{
  "targets": ["finish"],
  "num_classes": 3,
  "optimizer": "soap",
  "beta1": 0.95,
  "eps": 1e-08,
  "max_precond_dim": 1024,
  "one_sided": false,
  "adamw_lr_other_params": 0.001,
  "final_lr_fraction": 0
}
Rows from block 9 of a small image classifier, named by matrix and row number. Each number is 128 + 32 x the weight over its row's rms, rounded and kept within 0 to 255. All counts start at 0.
After each channel's rows are labels from the 100 images, of 14848, where the channel reaches its highest value: "responds to" is what is common among them. Only what is clearly more common there than usual is listed. The data: small renderings of single solids in any pose. In brackets: how many of the 100, against the usual share in percent.
# sq0: squeeze pointwise conv (model.blocks.9.sq.0.weight, 128x512x1x1), inputs 370-443

sq0.0 [145 125 143 155  67 110 112 138 174  51 112 132 133  96 115  68 182 143  86  90 120 103 119 126 149 180  69 157 107 120 103 134 143 166  53 108 144 166 168 145 107 175 149 137 126 137 126 147 132 111 140  86  90 165  39 134  91  80  87 134 148  95 103 116 175  77  67 135  75 134 179 189 113 185]
responds to: metallic (100 vs 33.8)

sq0.96 [151 137 141 164 123 116 139 151 114 166  79 126  83 140 106  91 141  99 171 149 161 158 157 141 158  87 127 145 136 103 141 138 168 173 158 136 154 145  75 135 173 156  95 174 158 109 156  89 109 182 139 121   1 116 100 146 150 117 173 141  77 147 197 113 122 163 205 113 122 127  51 102 113 129]
responds to: glossy (73 vs 33.2)

sq0.63 [150  90 104 145 105 101 121 169 154 206 126 142  88 118 131 144 152 142 100 173 113 163 104  97 114  78 111 101  73 142 151 137 110 173 105 198 100  96 123 137 153 108  71 171 146 155 118 112 153 128 126  65  80  48 204  90 129  72  75 103 151 162 127 198 137 110  48 146 117 161 107  77  83 105]
responds to: sphere (25 vs 4.2)

sq0.121 [148 176 160 106  89 147 136 105 153 126 157 151 190 126 152 137 113  87 164  92 139 182 118 122  40 113 172 133 115 153 155 124 152 140 189 126 170 170  84 111 105 149 112 244 145 163 149 120 125  96 121 201 117  84 193 141 152 140 100 141 123 124  95 102 110 132 122 161  98 112 106  84 141 109]
responds to: metallic (100 vs 33.8); sphere (32 vs 4.2)

sq0.92 [143 160 139 107 106 167  88 109 212 131 125  80 163 149  78 167 100 131 151 182 158 111 158 117  78 163 141 192 162 109  73 209 133 107 178 113 162 134  66  89 122 146 118 224  51 109 157 110 181 107 136 165 202  17 121 114 118 156  47 165 135 147 144 133  79 102 101  89 146 111 116 103  80  87]
responds to: metallic (99 vs 33.8)

sq0.108 [123 164  71 117 194 118 111 193 119 157 140 205  49 147 114 137  54 134 132 141 100 122 147 135  68 112 186  53 145 114 104 142 115 106 150 125 160  68 116 123 133 162  51 146  56 100 130 103 195  94 174 109 203 112 174 148 150 159 126  83 112 165 184 146 149 133 115 122 144 130  78  98 152  75]
responds to: metallic (100 vs 33.8); egg (30 vs 4.4)

sq0.43 [143 115  81 151  63  75 134 131  94 139 161 165 111 146 144 139  90 146 137 126 175 124  90 140 174  83 123 175 150 118 101 140 187 171 141 181 166 111 166 130 118 168  74 105 111  67 131 193 165 132  89 131 189  76 208 165  84 130  30 107 133 146  83  81  65 197 170  99 102 103  86  88  84 131]
responds to: glossy (92 vs 33.2); sphere (35 vs 4.2)

sq0.7 [132 136  88 136 102  92 169  97 112  55 120 152 127 133  30 101 140 151 131 157 163 120 117 164 113 122 107 138  99 175 139  75 170  86 174 189 139 135 168  98 112 117 112 114 137  72 106 123  91 124 137 180 105  89 108 127 182 139  94 150 128 142 141 152  77 159 137 145  93 109 165 104 144 122]
responds to: matte (99 vs 32.9); bumpy ball (25 vs 4.1)

sq0.30 [131 139  82 163 107 136 129 153 121  55  97 103 107 145 131 116 101 180  95 149 158  75 141 138 115  98 127 138 117 114  81  91 160 153 150  44 133 190 209 146  94 126 121 172 135 175 112 175 144  99 208 126 158 127 131 173 125 208 161 168  87 113  97 161  93 114 194 156 142 119  92 125 109 103]
responds to: sphere (36 vs 4.2); egg (31 vs 4.4)

sq0.41 [181 126 124  97 139 117 128 151 187 149 148  83 144 119  65 123  68   9 107 162 122 141 156 135  89 127  74  28 127 110  85 131 122 127 141 126 131  94 172 142 159  66 180 178 122 103 133 192 178 153 106 174  19 167 104 127 135 105 142 169 139 144 144  99 122 155 112  70 146 105 138  89  89 172]
responds to: sphere (30 vs 4.2); egg (26 vs 4.4)

sq0.109 [179 136 123 152 124 100  88 159 139 150  65 135 161 166  82 133 128 144 134  68 137  96 166 150  97 110  67 173 103 143 147 137 152 140 144 136 106  74 147  93  31 105 111 104 112 119 155  76 162  68 138 188  14 101 119 114 151 173 145  66 158 177 130 139  62  87  69 111 161 140 140 138  81  72]
responds to: glossy (87 vs 33.2); sphere (26 vs 4.2)

sq0.97 [ 82 102 128 123 164 120 148 152 135 151 162  83  77 110 103 197 136 110 119  97 136 121 157 118 156 147 242  57 130 123 100  91 136 178 128 101 116 166 127 104 139  86 162 145  84 107  82 130 131  93 236  82 145 122  80 161 147 126 165 187 111 151 117 139 126 179  47  82  72 138 129 119  71  98]
responds to: matte (99 vs 32.9)

sq0.88 [ 85 163 131 140 126 156 132 126 153 129 133 117 135 189 123 154 185 141 122 218  73 129 188 129 153 147 197  61 143 166 100 111  79 140 176 143 165 152  75  55 127 105 137 199 107 122 138  89  97 144 128 128 255  83 108 114 106 131 127 128 193 102  94 143 113 162 156 109 125 158 139 175  84 203]
responds to: matte (90 vs 32.9)

sq0.114 [ 39 167  89 171 142 133 222 110  33  98 117 102 124 169 110 142 110 142 105 162  65 222  91 111  94 141 145 106 163 130 127 147 133 151 149  79  91 126 113 102  91 110 142 158 178 163 183 109 121 122 151 196 169  87 177 129 186 167 154 168 140 144 137 131 119 170 121 138  89 152 161 244 156 145]
responds to: matte (100 vs 32.9)

sq0.28 [138 150 145 178 153 111 130 105 178 103 109 132 221 114 114 140 195  68 103 145 133 166  57 103 111 100 137 120 143 134 134 159 139 215 152 102 126 108  99  96 195 135 116 143 113 152 157 109  96  86 135 128  74  82  61 114 142  90  43 106 179 155 126 117 155 135 147 115 127 120 159 180 148 135]
responds to: egg (26 vs 4.4)

sq0.101 [180 157 134  87 130 101 157 206 109  62 167 138 180 100 150 142 126 158 159 163 101 110 148 121 120 128 175 115 180 115  66 156  94  70 160 120 125  85 224 109 137 127 144 148 116  38 143  92 116  73 169 148 150  91 117 149 130 206 118 117  34 208 129 168 144 133 112 149  97 139 102 112  86 161]
responds to: metallic (99 vs 33.8)

sq0.94 [105 202 158 110  77 136 146 104 109 126 134  95 153 124 109 187 142 130 142 104 178 185 150 112 119 130 128 145 153  95 111 133 189 121 105 135 127 112 135 199 119  87 114 166 118  93 173 113  90 141  87 121 125 146 190 134 111 112 124 129 107  44 131  87 119 156  93 130  99 127 108 111 161  98]
responds to: metallic (81 vs 33.8)

sq0.53 [113 146 133 128 141 180  96 132  90 122 163 143 122  89 153 126 154  88 149 146 162 136  87 197 111  85 156 182 103  88 161 155 142 134  61 118 107 188  82 164 139  93 143 192 164 170 175 146 132 184 112 103  28 134 106 119 138 144 126  90 115 112 146 143 107 145 197 118 135 105 145  96  91 151]
responds to: glossy (94 vs 33.2)

sq0.82 [144 140 150 123 179 183  98 153 132 110 164 142 150  86  94  85  60 127 137 101 141 172 149 121  94 162 201 146 151  79 122 131 114 177 174 195 165 142 169 109 118 147  98 125 116  78  72 107 118 189 142 114 163  87 130 139 161 136  87 110  76  98 110 114 171  90 131  92 150 145  94 145 144 167]
responds to: metallic (100 vs 33.8)

sq0.72 [ 90 153 131 126  97 179 178  91 177 184 161 108 143 104  30 142 187 200  80 142 148 125 145 125 110 171 146  76 161 143 106  87  90 176 156 125  69 146 183 116 113 118 115 112 134 157 146 150 134 134 127 122 151 160 129 182 157 181 141  87 194 110 201 117 100 107 109 136 135 126 139 124 181 130]
responds to: matte (100 vs 32.9); sphere (27 vs 4.2)

sq0.110 [ 92 143  67  95 113 143  68 135 144 102  93  87  90 144 110 169 102 119 110 131  94  77 137 214 166 201 173 138 124 126 106 159 126 156 164 200  85 138 142  81  86  92 134 112  83  90 146 196 176 129 119  72 147 145 158 153 148 149 200  98  89 106  80 109 109  95  36 112 105 131 141 160 147 109]
responds to: matte (100 vs 32.9)

sq0.69 [130  91 143 147 142 104  79 175 110 140  74 139 103  95 159 140 201 172 135 101 117 132 172 145  76 155   0 145 142  94  92 124 121 173  87 169 108 155 132 103  84  98 182 116 108 160 100 175  97  91 163 190 116 101 141 101 198 116 133 103 112  76 134 128 123  76 128 109 168 127 130 120  95 143]
responds to: glossy (89 vs 33.2)

sq0.5 [ 78 109 147 193 129 117 126 132 115 166 134 122 100 155 190  94  16 229 157  63 139 149 116  77 106  91  29 147 139 129  80 133  79 145 123 182 133  87 137 130 155 116 130 139 189 110 109 157 132 165 180 170 142  94 142 149 119 151  93 143  98 164  94 101 129 138 163 131 160  97  94 116  45 117]
responds to: matte (100 vs 32.9)

sq0.33 [ 88 137 144 166 104  63 120  53 119 141 149 152 117 118 116 102 122 146 113 114 122 143 173 146 123 163 148 123 201  72 130 153 107 105 141 142 137  98 137 157 150 170 191 117 187 127 147 184 109 152 116 162 144  68 146 149 162  91 140 103 104 104 128  97 111  56 129 214  82 150 138 118 140  96]
responds to: glossy (100 vs 33.2)

sq0.62 [101 114 138 132 147 110  55 166 133 133 153  97 158 135 115 147 125 109  80  57 139 163  94 119 165 121 112 120 128 150  68 128 118 151 159 188 129  47 111  55 143 128  87  63 145 107 123 109 162 108 118 136 201 151 134  92 137 179 115 171  86  92 114 116 129  80 108 141 143 129 103 189 146 101]
responds to: metallic (100 vs 33.8); sphere (32 vs 4.2)

sq0.65 [124 149 117 168 143 147 158 101 129 145 114  85 168 155 106 169 161 105 108 127  80 117 192 150 132  95  71 195 117 131 124 180 108 189  74  89 142 158  96 116 127 130  96 128  47 166 155 128 173 129 119 113 195  88 185 108  95  76 163 124 141 128 139 126  61 120 151 146 113 149 118 130 138 148]
responds to: metallic (99 vs 33.8); sphere (26 vs 4.2)

sq0.118 [118 138 161 146  84  75 132 113 135 191 146  79 104 144 111 139 105  83  85 175  93 132 137 142 105 132 142 188 168 144 151 112 158 129  85  47 161 114  62 107  65 162 151 148 103 104 132 165  89 146 117 140 120 104 105 142 168 195 115 204 141 159  93  75 100  96 213 111  77 118 154 105 174 164]
responds to: matte (86 vs 32.9)

sq0.93 [186  99 139 134  97 131  37 100 126 178  80 101 122 110  72 136  91 138  89 148 132 124 199 138 173 135 114  93 119  88 125 132 157  74 121  98 138  76 145 128 120 181 171 145  63 143 151 149 153  94  98 111 150 147  88  89 129  66  97 178 123 170  94 132 191 111 103 111 118 122 126  63 133 103]
responds to: metallic (71 vs 33.8); sphere (35 vs 4.2)

sq0.11 [115 114 157  90  92 108  81 106 120 146 104 155 174 166 137 102 107  90 126  94 137 174 111 159 128 123 136 171 121  96 138 139 137 189 131 111 110  63 129  77 167 157 148 112 180 113  83  52 136 168 105  93 176 149 153  30 143 108 110 145  67 123  99 136  56 122 149 142  54 104 153 126 105 140]
responds to: metallic (99 vs 33.8)

sq0.85 [157 137  99 157 169 193 116  92 136  56 145 120  87 117 123 155 135 128 148 161 177 133 126 120 104 139 112 128 159 132 160 128 153 156 104 111  88  81 146 101 139  90 128 137 145  85 147 169 101 118  89 145 167 144 140 158 162 155 103 149 151 146 164 122  93 142 173 164 193 136 120 117 107 142]
responds to: glossy (100 vs 33.2); sphere (33 vs 4.2)

sq0.87 [168 139 111 169 138  87 132 137 143 131 124  74  90 142 181 115 136 147  86 132 105 183 147  93 147 129  41 161 178 149 155 149 158 165 129 144 114 107  96 174 135 143 112 104 109 190 154 125 148 113 149 157  99 124 183 142  79  92 103  75 168 138  55  66 147 132 185  82  26 134 169 150 158 124]
responds to: glossy (98 vs 33.2); sphere (43 vs 4.2)

sq0.37 [ 96  98 124 115 183 141 111  91 168  95  88 128 172 138  89 116 113 121 153 137 115 206 108 146 157 123 172 120 172 195 151  78 166 134 119  75 143  95  91 129 155  86 106 130  80 103 135 163 175 123  86 147 157  94 144  78 176 154 176  95 127 126 143  75 107  46  76 121 155 136 163 115 155 144]
responds to: glossy (90 vs 33.2)

sq0.100 [179  92 139 123 152  96 135 129 143 132 121 157 119 146  89 148 118 103 153 115 198 163  98 181  89 136 116 124  78 102 123 131 100 150 154 111 155  58  70 127 148 108  71 178  56 169 149 184 171  75 179 174  65 120 131 143 155  30 166 170  98 129 142 108 126 152 128 147 117 109 107 165 159 131]
responds to: egg (31 vs 4.4); sphere (25 vs 4.2)

sq0.52 [109 151 171 155 126 115 104 153 134 120 114 150 175 166  91 127 140 163 129 147 110 159 104 134 185 156  95 171  91 121  99 201 135 174 126 104  54 133 165 132 125 154 163 160 100 135  91 116 183 181  89  75  64 174  79 117 156 100 110 158 108  56 131 109 156 124 168 130 121  75 102 166 113 204]
responds to: metallic (100 vs 33.8)

sq0.75 [129 153 129 112  87 140 139 110 169 192 142 164 132 153  86  89 136 114 171 127 123 106 184 168 185 146 131 115  78 135 150 124 137 127 132 102 107 111  89 121 149  93 159 150  69 126 123 169 142 100 141 150  46 167  79 157 119 172 140 186 123 146 159 134 162  11 117 148  84 144 160 191 165 189]
responds to: matte (71 vs 32.9); sphere (30 vs 4.2)

sq0.79 [ 90  91 188 155 112 136 178 200 130  85 146 166 132 132 173 176  27  42 126 122 169 122 166  87  71 126 192  71 187 106 111 133  75  92 154  72 155 134 101  75 189 117 124 140  96 130 133  90 152  56 121 116 114 147 152 139 163 136  56  95 155 126 145 129 125 124 125 116  73 173 134 166 162 113]
responds to: matte (91 vs 32.9); torus (25 vs 4.1)

sq0.77 [149 114 120  81 154 160 109 111 134  92 180 173 158  59 146 129 137 156 136 107  97 140 154 141 133 102 161 164 166  64 125 171 111  77 155 188 208  90 141 114 162 196  63  61  91 102 110 164 133 144 142 133 110  96  25 138 198 141  82 153  99 143  93 103 116 134 151 104  86 110 118 120 128 132]
responds to: metallic (100 vs 33.8); sphere (32 vs 4.2)

sq0.84 [149  61 104  86 241  54  95 144 134  97 174 131 149 119 139 145 118 103  87 125 120 129 127 162 154 118 133 154 138 140 208 142 178  95 161 121  82  89 137 107 206 112 166 161 139 185 174 180 113 120 151 134 174 151  91  96 146  98 162  77 118 123 167 154 125  99 176 107 236  78 156 121 147 185]
responds to: glossy (98 vs 33.2); sphere (34 vs 4.2)

sq0.21 [124 134 102 115 169 137 120 151 139 126 124 189  96 128 175 170 126 124 157 103  83 128 119  88 144 160  96 179 109 158  98 104  90 136 171 130 122 110 118  62 121 160 131 123 131  79  89 146 153  96 104 138 160 191 184 153 154  66 116 113 179 112 115 155 121  92  58 109  74 160 201 104 169 146]
responds to: matte (99 vs 32.9); sphere (28 vs 4.2)

sq0.36 [145 116 156 132 180 160  81 146 124 148 152 103 193 146  64 108 140 105 173 147 123 114 123 149 138 146 101 138  86  40 105 138 206 155 133 161 124 125  76 155 117 121 170 119  90 158 139  74 140 152 128 161  88 108 100  63  92  83 196  93 105 158 109 146 152 176 122 144 137 180 174 103 132 141]
responds to: matte (67 vs 32.9); egg (25 vs 4.4)

sq0.3 [201 168 154 155 102 142 125 119  95  77  60 132 141 128 167 155 123 119  84  75 112 189 135 187  89 161 106 123 114  60 105 175 146 127  89 105 153 100 191 132 128  96 114 141 126 164 110 130  93  98 114 138 139 166 113 137 155 129  71 120 140  93 124 150 174  78 146 170 112  97 146 163 125  94]
responds to: glossy (99 vs 33.2)

sq0.16 [106 115  83 112 116 132 211 150  96 142 135 144 132 186  87 137 103  95 111 120 115 185 111 146 168 172 114 121 145 135 123 112  91  40 135 130 115 116 193 117 129 124 149 130  79 132 165 156  70  88 225 128 138 135 148  94 108 149  69  96 145 145 171 125 192 151 200 135 156 122 151 120  97 136]
responds to: matte (100 vs 32.9); torus (40 vs 4.1)

sq0.34 [ 91 151 150  98 130 114 148  90 174  66  93 150 170 129  94 101  99 147 129 159 127  72 161 155  86 123 144  86 143 181 114 122 152 141 113 151 133 113 223 147 120 110 146 203 112 178 116 149 112 116 125 132 140 147 119 175  87  70 127  67 159 140 178 100 138 102 136 193 164 180 113 131  96 122]
responds to: matte (68 vs 32.9); sphere (29 vs 4.2)

sq0.24 [107 194 134 119 128 112 127 175 135 141 137 191 177  97  95 114 166 174 183  88 147 139 129  88 101 146  54  74 160  94 115 121 114 142  96  91  74 145  84 133  85 101 128 152 126 151 114 160  92  75 147 116 114 135 178 201 127 113 143 119  72 115 140 178 138 108  98 177 136 107 122 148 127 109]
responds to: glossy (85 vs 33.2); light from: left (49 vs 24.3)

sq0.51 [103 164 133 126 124 115 112 179 140 112 122  77 205 149 115  95 206 164  97 100  97 128 159 140  84 108 178  98 198 152 128 113 143  82 113  79 111 115 104 123 116  90 134 206  98 111  95 112 102  73  86 168 143 112 167 165 130 115 109 131 114 145  87 157 113 113 204 125  60 143  83  82  95 147]
responds to: sphere (26 vs 4.2)

sq0.40 [105 166 134 172 138 133  92  69 148 125 155 143 131 104 177 141 127  63 172 118 130  47 116 128 105 121 184 128 143  85 140 123 123 104 200 163  64 105 134 160  57 114 130 103 110 102  99  69 130 124 152  39 117  79 131  89  73 150 155 141 143  79 143  78  67 127  68 130 132 124  92 136 123 101]
responds to: metallic (100 vs 33.8)

sq0.71 [114 145 132 158 122 130 122 183 125 152  82 128 117 125 158 134 118  80 143 147 144 134 165 148 160 122 112 146  49  75  82 181 104 121 125 155  60 158 225 140  84  67 132 104  73  69 136 100 159 121 200 131 201 104  65  79 165 145 170 104  82 200 136 126  66 113 159 132  99 149 154 165 120 165]
responds to: matte (98 vs 32.9); sphere (29 vs 4.2)

sq0.17 [138 149 129 125 122 157 130 108 106 201  65 186 163 127 194  99 132 103 158 176 115 161 169 180 132 121 141 116 140 146 175 108 109 115  87  53 108 115 115 118 164 120 106 175 115 119 193 123 170 155 160 138 142 115 159 120  96 121  45 118 153 122  89  92 123 121  88 157 190 161 163 172 127 113]
responds to: sphere (26 vs 4.2)

sq0.74 [172 130 146 116 102 145 154 124 165  82 159 132 181 164 143 168 101 148 140 122 140  99 102 145 109  81  60 178 131 150 205 107 167  73 133 135 187  99 194 144  61 134 138 104 132 190 153  99 127 173 136  55 217 153 116 157 169 144 121 105 121 151 118 112 120 139 125 181 129 149 133 163 153 161]
responds to: metallic (100 vs 33.8); sphere (26 vs 4.2)

sq0.122 [112 145 114 139  95 151 127 102 138 104 152 121  85 177 111 113  98  90 193 155 118 191  72 132 155 106 127 155  63 116 121 144 133 177  75 190 146 137  97 138 119 133 135 166 194 129 104  72 163 239  77  87 166 138 155  94 126 133  76 147 115  84  83 140 165 148 115 138 119  74 141 151 120 134]
responds to: metallic (88 vs 33.8); light from: left (51 vs 24.3)

sq0.58 [155 113 171 119 108  91 104  66 102 136 154  94 143  91 108 104 166 143 126 110 178 134 145 155 124 114  63 158  94 118 148 120  88 114 107 102  70 109 130  84 139  77 149  94 135 145  97 179 167 139 114 124 160 138 185 151 136 106 109 139 101 106  79  83 107 154  88 154  87  72 116 185 138 129]
responds to: glossy (68 vs 33.2); sphere (37 vs 4.2)

sq0.57 [ 81 131 164 135 134 148 131 141 162 145 134  88 134  98 150 151 144  48 173  90  81 120 120 154 162 166 121 130 101  85  99 110 140 129 196 131 117  75 175 155  95 132 132 100 105 139 145 171 140 113  76 133 234 160 169 171 134 132 123 165  64  87 122 162 174 141 114 147 165 124 131 187  99 118]
responds to: metallic (100 vs 33.8); sphere (44 vs 4.2)

sq0.18 [140 136 109 124 152 172 114  97 116  64  93 104 116 157 152 158 138 114 166 109 139 131  82 142 146  99  97 102 160 111  89 152 104 195 176 145 104 148  81 127  93 124 111 159 136 124 132 116 104 144 109 110 114  92  91  93  99 178 163 115 145 115 153 127 153  89 165 148  93 118 137  83 145 139]
responds to: glossy (99 vs 33.2)

sq0.89 [ 69 125 120 125 126  43 114 167 196 149 198 105 138 143 120 160  84 163 105  85 140 179 168 182 139 167 166 126 119 118 157 106 187 137  82 198 130 126 219 156 135 128 115 118 169  94 119 133 169 153 154 147 190  50 106 123 141 151 130 109  87 105  95 162 104 214 121 106 154 126 120 201 124 167]
responds to: metallic (93 vs 33.8); sphere (27 vs 4.2)

sq0.50 [ 74 134 125 118 136 143 123 108 145 126 119 136 115 149  14 137 153  85 161 122 136 126 109 131 122 130 121 130 116 167  99 139 120 157 112  33 136  98 161 107 136 109 120 113 119 109 107 141 152 156 106 128  82  83 143 118 180 170 159 119 109 147 163 151 109  80  89  90 132 115 152 163 139 113]
responds to: matte (100 vs 32.9); sphere (34 vs 4.2)

sq0.113 [131 188 192 136 101 130 145  78 125 133 185 131 115 182  79 162 193 116  55 155  78 142 143 116 121  91 125 130 106 125 118 169 132 141 143 159  62 153  90  85 101  96 150 148 114 127 131 104 129 143  64 149 107  78 112  96 145 141 164  83 133 136 162 145 114 107 131 132 107 156 155 146 181 111]
responds to: matte (98 vs 32.9)

sq0.4 [166 117 166 121 137 113 101 125 154  94 112 164 144  96 168 149 114 135 129 137 107  93  91 163 154 118 112  85 148 115 114 103 167 112 135 138 191 130 170 104  94 153 155 137 153 102 152 142 185  39 141  93 137 103 125  90 119  95 101 147  56 180 145 107 116 128 115 124 167 110 139 139 128 163]
responds to: metallic (100 vs 33.8)

sq0.111 [148  70  88 172  33 120  81 133 100  83  75  79  87  87 142 180 149 152 141 136 160  81  76 183 143 130  66 111  96 117 109  99 135 149 127  76 102 116 176 154  51 113 158 147 132  93 194 127 158 112 112 163 159 102 240 195 143  99  97 113 120  98 124 133 103 128  24 125  82 185 137 126 154 138]
responds to: metallic (96 vs 33.8)

sq0.29 [116 147  81 133 138 100 143 130 156 134 127 175 141 123  76 126 176 122 122  62 110 153 141 153 140 197 162 133 123  77 111 121 142 152 150 127 105 150  66 123 154 147 117 113 145 108 141 138  55 101 136 144 121 145 154 190  85  92 106 105 125 164 108  52 176 118 139 154 146  98 134 126 119 121]
responds to: torus (32 vs 4.1)

sq0.27 [137 155 161 131 152 132 139 156 132 130  69 155 160 147  78 139 156 140 117 122 118  73 121 117 182  92 132 103 105 137  93 140 147 194  94  96 133 112  47 109 145 119  93  93 134 133 179 170  87 130 170  64 138 147 134  92 127 176 145 149 128 144 109 118 164  85  97 100 148 167  85 110 107 142]
responds to: matte (98 vs 32.9)

sq0.45 [199  63  86 121 105 132 162 159 125 123 103 144 130  91 190  74 134 205 130 192 152 130  76 212  81 104 150 130 158 147 111 122 107 172 132 120 115 172 116 132 127 143 123 196 149 143 134 182 154 155  85 114 124 126 129  65 135  94  80 128 180 116 158 137 145 140 176 124 108 121 112 107  99  98]
responds to: glossy (78 vs 33.2); sphere (28 vs 4.2)

sq0.70 [117 116 124 168 123 152 111  88 173 133 156 183  65 171  75 123  91 130 110 104 160 178 172 145 100 104 148  73 143 130 188  87 134 158 118 178 127 156  55 190 151 110 114 153 164 137 117 119  95 229 116  96  76 108 136 132  75 188 100 175  88 147 163  95 180  87 155 140 115 138 123 138  91 121]
responds to: glossy (67 vs 33.2)

sq0.90 [123 105 169 102 150 117 100 139  89 110 110  56 189 110 183 144 121  98 111 143 101 120  80 161 136 158  81 101 138 123  72 104  88 142 129  83  73  85  54 146  91 137 168 161 104 157 137 137 143  89 154 162 191 149 157 122 182 141 113 145  90  81 109 125 107  69 174 136 200 129 173  91 161 178]
responds to: glossy (100 vs 33.2)

sq0.19 [141 136 141 121 166 146 140  96 170 167 179 129 178 104 144 126 110 175 166 141  85 122 120 166 123 130 126 118  64  80 135 136 184  87 157  52 145 118 121 150  36 105 140 160 158 112 130  98 145 100  73 131 149  83 135 119 125 178 123 144  50  92 149 143  78 142 102 134 166 117 133  42 116 117]
responds to: metallic (100 vs 33.8)

sq0.102 [137 131 132 106 143 164 153 154  99  95 138 156 103 127 119 133 165 173  93 139 192 142 166 111 142  87 148 155  69 127 111 152 123 155 139 144 171 134 188 137 108 110 141 153  51 118 122 181 146 100 201 124 125 132 115 118  83 105 150  67 187 186 174 148  84 155  62  85 239 138 108 140 118 101]
responds to: matte (91 vs 32.9); sphere (38 vs 4.2)

sq0.127 [172 115 103  90 135 109  76 194 116  82 132  95 102 142  95 144 138 118 134  80 170 137 197 116 163 168  99 161  91 110 132 187 168  85 133 106 122 136 207  80  98 114 161 119  65  85 146 136 104  91 170 157 214 194 135 199 172 138 146 115 152 121 125 199  83 118 197 156 205 134 150 135 145  44]
responds to: glossy (99 vs 33.2)

sq0.112 [156 105  88 157 134 159 169 138 181 154 117 136 185 111 160 167  96 118 138 106 142 140 145 140 132  89  82 146 136 103 133 123 151 136 101  70 141 106 165 147 118 112 117 122  61  92 156 169 153 163 137  65 152 139 109 179 113 156 209  56 133 188 167 152 113  76 145 119 152 115  95 138  94 125]
responds to: matte (100 vs 32.9); sphere (36 vs 4.2)